A small spectrogram enhancement model, trained from scratch: 78125 training examples.
Rows from block 4 of a small spectrogram enhancement model, named by matrix and row number. Rows with one number belong to one channel. Each number is 500 + 25 x the weight over its row's rms, rounded and kept within 0 to 999. All counts start at 0. Numbers have three digits each.
After each channel's rows are labels from the 100 clips, of 14848, where the channel reaches its highest value: "band" is the frequency band that holds the peak. Only what is clearly more common there than usual is listed. The data: struck, bounced, scraped and rolled objects made by modal synthesis.
# convs0: first 3x3 conv (model.mid.1.convs.0.weight, 256x256x3x3, each kernel summed), inputs 172-255
# convs1: second 3x3 conv (model.mid.1.convs.1.weight, 256x256x3x3, transposed, each kernel summed), outputs 172-255

convs0.196:500500496436539516502467495488442496516497483500512508461505500471520500508515485517502483505468520503522481519486500510508474461506516530488509509480559537522528480512503491593572521500522459520511523493508517490525522516481502444538501526508496490515
convs1.196:495452509495499487527500538521495471490507498486508483541592486510451457505510545551495494465465520504508490449525516514500530508516492496545518454530445512490484462522539497466465507512511477520472524524493510495483462500525492538489506507536479542504
band: 1000 to 2000 Hz

convs0.217:494506512486489482511489500484507472485500486517534473520475497518486500499501504527496463527496493476502490537502496515538447544495505504493515500469496439494475500508511496421472469500509471493545486541517489537461541485507515486486466518430467479531
convs1.217:467525474524510523492471481479515505512537521467467565509519503515474497486533473496456514476505507513493463504500498505457492499537549513501543481484529500494534476488508526517510500501494528488485518530522491433505500483512518517506539515523485500483
band: 1000 to 2000 Hz

convs0.223:535513521496532482472439467503488496534474525486496531513489510550540482459504508470471469485509483519500523485481500488506525490510513474497465503483502505528474568509529557518492550491444533506462510486483482520480500506509512479492494460482477464477
convs1.223:504494507492529556580522490544497518536508508545500495545529501466492522500493500495527488498524511510484483525512508511536489508519516500509553507526491500480498487475484493491488473491514446511500478509459470510500490499500500482531483479504488501531
band: 1000 to 2000 Hz

convs0.150:500493500493496490494479456508625515492490442498517507497533500510521484501477497485493530500455490503559546492500473524492478501454500497479487536507490500541473521499504500486487466509529500510507472540483501496466517486520527507500480536471507552517
convs1.150:540500449525484530500456524532490529459478500482499507472503516520496492508454448490476492496517521498482487507497501431483466490473494500491511496498460507516500452440494493514479496477508515549509483556535483527525487479500512474506529509500529504510
band: 4000 to 8000 Hz

convs0.216:552486517515534501512495497504536453489460501514511476493525524513514477468490478506481506488496480482480518493494496408516498521500500513501515488507528496484536449511496525449470535467493560470491542494469515493510522543474523495533496514532548492493
convs1.216:500528490510500482492484509529510500473505510493468539504500472491505500504504513532521550535542494527523459508500480474500488486521477530498480506526458545513498475492491489470468504550499487532518480484500500472475510477503558534471507515523469528519
band: 250 to 500 Hz

convs0.202:500512479477499500525500456492518522500483502484494500482481501506500489548477466497519529514494486535487452506500520506522500452512507490522493510504450549500524490450511514508510511499476510493494502548569491507563509421468495470481513526506547524524
convs1.202:487467494527548495506472500485485503514500500519502431508475510517494520501507482517500492524500500488467500500533538480511555514583513493469520549496535511528486548539412510473449414483514514449574485483502508490454486513509500487500485501521500494481
band: 1000 to 2000 Hz

convs0.225:491509493463534480477513483510449504484460500516484490467491474509511494515500481530531522517506512522529554508471497510537489466488485481454520500469447475541479568470529484516473479472497479480561510528497538495508462479486487478504484470475511458461
convs1.225:502469477506490544494511503470526498512562509489543498517532560488537472459464486506485506500506484490505494483546480482525510482500501502507539457462502494483493495528525532491519475548496500515501510539505498469500518489479475530554506482500469570503
band: 2000 to 4000 Hz

convs0.16:517480503484555488481503479488450508484499502446513555474497510525550505530485500511565480477490464498503484518482489492533480491505510507499492519499474533500496511511495505560515493467518529485466506516496489490498482471494434510462487502474507482511
convs1.16:507483460494508485500497457507515509488502515545517438539483498463450507492511482487459485500508524497475500488537485464485512538544488527521493519521474493483487516510500492481449518545541479499507526515485509482466481524535488500498510510533522504503
band: 1000 to 2000 Hz

convs0.23:524466536510514472477462525489489519514517475500506485517484515488497496530484485517475520515484509536457547493507506496526499504470517551502490500534584497512490500540509525558480592486500472502519508475501516517500495530503514510533469487527500519534
convs1.23:511498448534500501512545509476542479512493519489478499514532491464478461493490497492524498513510492499466471513500505524500478530510487477542478490522480490512487492525504526497520482516453492519521550562512506485501464441558496494509524479523417467508
band: 1000 to 2000 Hz

convs0.4:527519500526496494487518505508430556517465501482469516502437520523511501463500525506482472571508506500569491477481489494477506457523475512515496526517503516440482490483500475456498500551523508435505491507510484480481490501500501465499514523481528517550
convs1.4:506514469482497487508493530499488500500542550538535471459496484506506542543516520486504528567535511470484518510479488579490507470500493500463488500440494483573493518516460522504482479500491524494514491486495493500493476502479514500472510523513507454460
band: 1000 to 2000 Hz

convs0.69:490528516483533468491446486516468493530474497480470481502481466528492449494488457504529465519485519438514487533517494466486495536499545515465516539470479530503495485469507474525493454492488460483491461474473465489507468524493491461486479550485535529520
convs1.69:475468502486534485513509454527501493520520458474539452502526523496521549529503487445541492510559512483473508493481473498529524536510515488507477498512441465501503492471501478502510499515513485472500508504540507500521489499551475517488475469515499465485
band: 2000 to 4000 Hz

convs0.155:503507499507569479513503498468486506500460531477526488491527434517505496497499491514508507521488508489544495496501494523510513517529487473456507518566492471514449504482515510488492524500521483497526530498465512504500506514481539521472487514500541550500
convs1.155:504500490502511482500487530515442459479537485502512457468479520542491546485500511508470462478559471446483513499459489479500491500466500496497500507508527494494548493504508432529534486498517492498471471524500493528509431459558490500520501483505478458494
band: 2000 to 4000 Hz

convs0.14:471514489500466527501487483500403505499572542475481524505500535467477502484494480502516504507517474514527500491467482500500506482483489529533477476513483520494455515493517499502513485483528490507496522517545491510522525461495491517477517510491494505588
convs1.14:468484504522525441491520506500519489490500497516468433444481500524507523557472516514467513548480500459498504508505529479500531496513482495521500484491508456490515500505485500468404484487478550458486494461495500488477502492486507505489467497504508507454
band: 4000 to 8000 Hz

convs0.175:512474490500459478510508527523496528504544485499509499515441509504512497464482506519500471512475469486518504479480525508479485558487502495500500478480458505540532504498431462500496455507485478497516482491500533526499487496511464419455492478494465536505
convs1.175:483523497512509495466504485528515476497549462478486504459563481497531500500493491495483520463473529510501528490433507470531518479489447471479483476519518506508538486483546521518507522469448514516475493500494445483536507527479501512543495477537504506492
band: 1000 to 2000 Hz

convs0.22:532510522500526479509459491492514513487484486497489492517503493516495477504485545478465487508475486500489500467498469513451553462500526487491500521522496496491507502461478499514491589500500512530497423480529519500504500500457512473500503436511502498471
convs1.22:500547507500499500527574469543495446519495495500493499493538506460506507459500477479501551487494512471514505500470536478522479513475488493510473544532525501458513490512509504493519492491483462487460546481541449461500524492506471462573510509506500469517
band: 1000 to 2000 Hz

convs0.44:497494473539474457471542521507632507493475506508477517508498486500518526487508512542504537519489497497521503495487481495478531536481500470487525495461514469500500515504502539498511482502534461477485534502473502490500509529452504524516508437494543497496
convs1.44:515476505472505458493471492494467466500500533500498527517489521493512474495504505500500469510500507475500525500500501500479505500504490442532474486521500517511507496494493527471474470527410491500493459509537507469452505479481482505468461502491527482502
band: 1000 to 2000 Hz

convs0.212:519447499470530510455454463499516550506444466515491480515542533521516483514502504528488468506465536487463474466546487499490518489509475497483521518449551482490511528514500530507502499526496493504500472472493522500483492527453496507549492478474500508506
convs1.212:488532504517526500468502486500545506517522512475483516498524478465500492496542474524500525484458486508475475497518523500527458506487500520528527437568439500536541480468517484464522530490498500544559499491512473500513520507488500540469482535520458504526
band: 1000 to 2000 Hz

convs0.127:516471496512467484498476475497476490484484487490515513492502529508494462490505493504504507498498481516492494498548538522451576523506507481460500499475507474473541477542461550526515544530520495472500504492503523505483473596488513478545495504516489500493
convs1.127:518514489500500524524531563500535529507480498507507546500512500487533502501508501532497539502537481486506518509500486513507504530498498492521456521544503508506507493505484514506485508493449478508539467495526488500491496482514504462478504499501511498507
band: 1000 to 2000 Hz

convs0.240:500463499456514546510492507491463463545504493524536503500472527534524517550508480481540494533498515461527460492511509506515454455461497476495514524461525478515504511470519498497508464500496491486488539529477505516533493458509503487498491509523495478508
convs1.240:533527519503463510500500500490492495461511510426499515500557500490434478521527500507503536484512506495538527489511483493500507506509528538487474484536465478514477480536504536500542551491498494492511488500545500509505540545496519505514500512490465486487
band: 2000 to 4000 Hz

convs0.154:497479490492537531523462499511385510504470508500485525531591540494518487486524500476461512535474500462480506500492481493524492574467519525499491559534509514528498499496494443540508489464503500511507494500517518476476500496497495497500515470490478526500
convs1.154:480527476539525489512505492496537501527471500505500497517468519519487486512506525500544507511495531457491503528603490507469520459508500448457511494484469509522477512509503567511479521511543584488526505493491493522505447515500530500488508521485512500486
band: 2000 to 4000 Hz

convs0.201:475500483500517470496490476479548522498479535511493512514519474470509488432464425514508493465500519485508561471497464490471482533508463500485530487508490450473489529474517528519526516512476476481500489504516460496472483516458515488469520476469501491476
convs1.201:568485485517459541540477512544475516476534480536498471461502505478500493500520495494434479488506525544531493507515503511494514495468501507494526497506526537538494505524504509526507512508490542505486489504470530511467471511485482509506514527530499499484
band: 2000 to 4000 Hz

convs0.246:519501506520501491568507473507504463488509477511499505496486466483517524526503486500506520507512524539486489535451484505484482500519482475480507469483607477486518502500454489538528522535485551479482542492510501489519495564497526485512515539526512502505
convs1.246:479510492507494503520531560539491479456502515510447508500522495508492494500487487525510507532478489490496479494598504541500495506526506498518504520491453554514530446491512500442464494528496493559521496516500476486488519458565476493489482529544497512521
band: 250 to 500 Hz

convs0.214:500506490457532495494481465517492451514470481496516500482465494509524494501470460528461500496490544457502532485509479475510495478493473505494490489464494491475485530505523479511503470485497499548491518515480528524514485454520541517497473513506494473404
convs1.214:517467506509463488541447503534540497504518491446521506527575504460500474483540489497495488473500507518500493508506506516497462502480518481475501502523490465500494491527516469492511513472557473489449486488508500541508471549472504504477506457493500533535
band: 1000 to 2000 Hz

convs0.198:523511491489456497497398413476512478492493500508490489529460501508495500480480478495555480511510506503474512502553490533511528495515503513492465512491510488500503540561485492489478471489469460485492471528483592481471490501536559479508517467568484505524
convs1.198:488516532554500514508505541509487522517502491480456482462499460510461456483504493507454537490486498517507486510432457504495447522497500512510484425491477542474518484481509468517486516473496473537500480465478481522491498527439485500501500481502519520514
band: 1000 to 2000 Hz

convs0.121:499516497500475510493476492517539475497482481493489536476482508505462513551472487486511496504510501562486496487479544504513526467487470529504552476450530516494543499507491512505565499499476505478488498518487483454500512522538520492495513491516530479478
convs1.121:491454505500507528517539523483501490446493479500529520517554467490474461491544539500500495529483500489509500523528497490546507522485510472571495500535474516512491507494503506493474500500500485515492494483520475464485518480512528508517487494475454566505
band: 1000 to 2000 Hz

convs0.138:499511491554500494507513517507525491482452530474507498524509524515491525495481475477530488518507511493500477496488532478528491500515489489540493519598505500417517499493538494457515510531494493500507512464481470495500522495478525493500500528488502551493
convs1.138:510512485478501515500482533482471522512493533511516460489493515496540523500524518492494500520541536488510470507477473517507524508495472503428493508483535488533505510528486548500485481500496542521535469500509517513468507443506464528500487515520510433471
band: 1000 to 2000 Hz

convs0.57:518473518527488450483475488512491478511509520504492500500531472509519527518518502473512543459533498527495536515510502495481508503491509507482492536476500443513460495527549481500520468518507469477485525516514488530489500524479490534503518433522507508511
convs1.57:515493531485498491497518515491441567491466489522468455462511506505464493530513484533510519497482500474472500495440483490519500500500471481513500489490530488516506500495462478466462500500471471497498493507513470511511465495466511477515467535471499440493
band: 250 to 500 Hz

convs0.147:472474487509500499524507487520578504501467480510476521500509500497515489483500500522508517500492494546514502508484483516510535497515469517487507507468498494503540513506463521534523486520500514471539499500488500492500477592453484500519516490503489462505
convs1.147:491478480511493508494472535520495506492477503505515501526556511484502495498480509500547434552508544482503466448519500476498481509526477501510520529541448558487509470462520510410486490486518480511530489500525457506543493453470540503494494499507493568473
band: 1000 to 2000 Hz

convs0.75:486500498439498499536522490500561495500538485521481492500495490512503481485511488537439490538500441507488487494498512497510518505493482531500492470464485482500527504491493523506507518490512523501527519493524533473488538537523521515533497512470520507518
convs1.75:492493466519503519500476500504491469496456528482508524491477456478495497500488495505470493525516500468496500466528505467508458500534479495517496529503494513506489473509500534432509472501486464514519472486472482500464495476461523463491459510451481570490
band: 1000 to 2000 Hz

convs0.166:505500531503486507518530513502306477486519530461500508512492495503494498541486491465503483503504479492500523502479491504489474489476458480515481503561498497483518452524486472504520509512497525552488486525481466500531545490483500499506544459487500489500
convs1.166:530563483500513492509498521508513469510448487515488504492468510500464517479483536506527562549500512554473541506500471554556508455512478500495490474507568547485494517517497508506417546499490509509523509479492477504508462485522530512513457503498493481503
band: 1000 to 2000 Hz

convs0.25:500507500500500503487488500478483507509513488491518531487482506513482493484511537484456529503470544517494485513500494497486522486489443500447490528578500486475470522493507481458468529476497500510493510497483500513478512508522514491505466563489510528500
convs1.25:513539498467518534486455502519504450491468551524536552459544500505514498529506472520461484479552483489480523534507497556495489506492533524497455492505483520500515475489493504508523528520500508501487468520501510514459509497513465467486512451501476500460
band: 4000 to 8000 Hz

convs0.88:510525485500515496457482462557547500506505505522530542531478492504512500493514517473506492481474475505499520511476498485519515454495497465478505509494515506507490513495527478479514546505485455529473500518500503500501510475418450513479538489535508475496
convs1.88:506488485468499501501523521504489495515474483504477489525493512486464476474521495447449496481522540486454520517508533493500520508507545512501500488506510500503547590551495487494540507506514500500495557508537523514495492505500502493513449488516492479493
band: 1000 to 2000 Hz

convs0.39:489491538482490518484473513522513500506476518479523469527505497484483496533510468447433467531503456506530483484478481504493491556498469463541491520525538509510487514474503464520458438488477512510534514500472477531505520463516434519507459464473452451479
convs1.39:539492528480513531503491520494480498485486500535502493480471482572519446433492531503520532493529471500507518575479479502520511468505533523456471476467521494452481537486467531500533501496490472485494491506530515486499527500457544453533512522479533516542
band: 1000 to 2000 Hz

convs0.183:500500505481489500559500517462512527476500528494517507496504491518474495521482509490469525487505509475511478532487500486518500492487447522531518514589488500476470489490519460490460491505487494500492535525455510500510511505512500556476494508488489518505
convs1.183:524514516466513505500487533517510488488477535532562515505491500534500500545504487492489521518550505533437500466548491538482512484495491543471471524483479501518463504493468517500520475505485525500500456436522482496451526486486542500481482474539516520453
band: 4000 to 8000 Hz

convs0.53:603496499421536536492514494479510455498499493530565488514473466507492498489510515521509507524467491443522466514499455534456476455458514518495502526498480492505504525479527513489500493483466515554495523493500515491472486473513500486538504492519532528487
convs1.53:518501507506473500521491512534524481543528486409504509476544458491463493441541465468501480481569497514464482459533508500471483523494494474512548475486508477506500471509520533508553500500547512496500458479557483494534503518522513504481490504511509500492
band: 2000 to 4000 Hz

convs0.143:500475483490513543483515509469538440487504469520517523496486448500494499481500492482481499535483456416500505542500538519486513514527489531499494494486532494500476491495485504466480480511479565483509475497466518510532508532516480510459472520495500500507
convs1.143:445525500490505510498565497517477508484489503494476520524520444524447470511525520481516496523500486537533505524541468507539509533517500492518508537545467539512534497557512499479490498497488475500526505528500500467524490478510523524461520500482491552557
band: 1000 to 2000 Hz

convs0.238:485529481484458508487435489500486544510496490471536514460556496466501494496465502522476500469488514533509496460502538462482503595499560496500514475486479479508500500536491487530525495495502449523484436504542518483455485504520499500491502530510532511498
convs1.238:499466530542516519472513519521525516479500524490521506520489506579500491525484500531512488517545488512500524546494491517534532506466488476489497506457476510536473500433493493520500487476500511534500486451478535489499483514499554487502478459496478500475
band: 1000 to 2000 Hz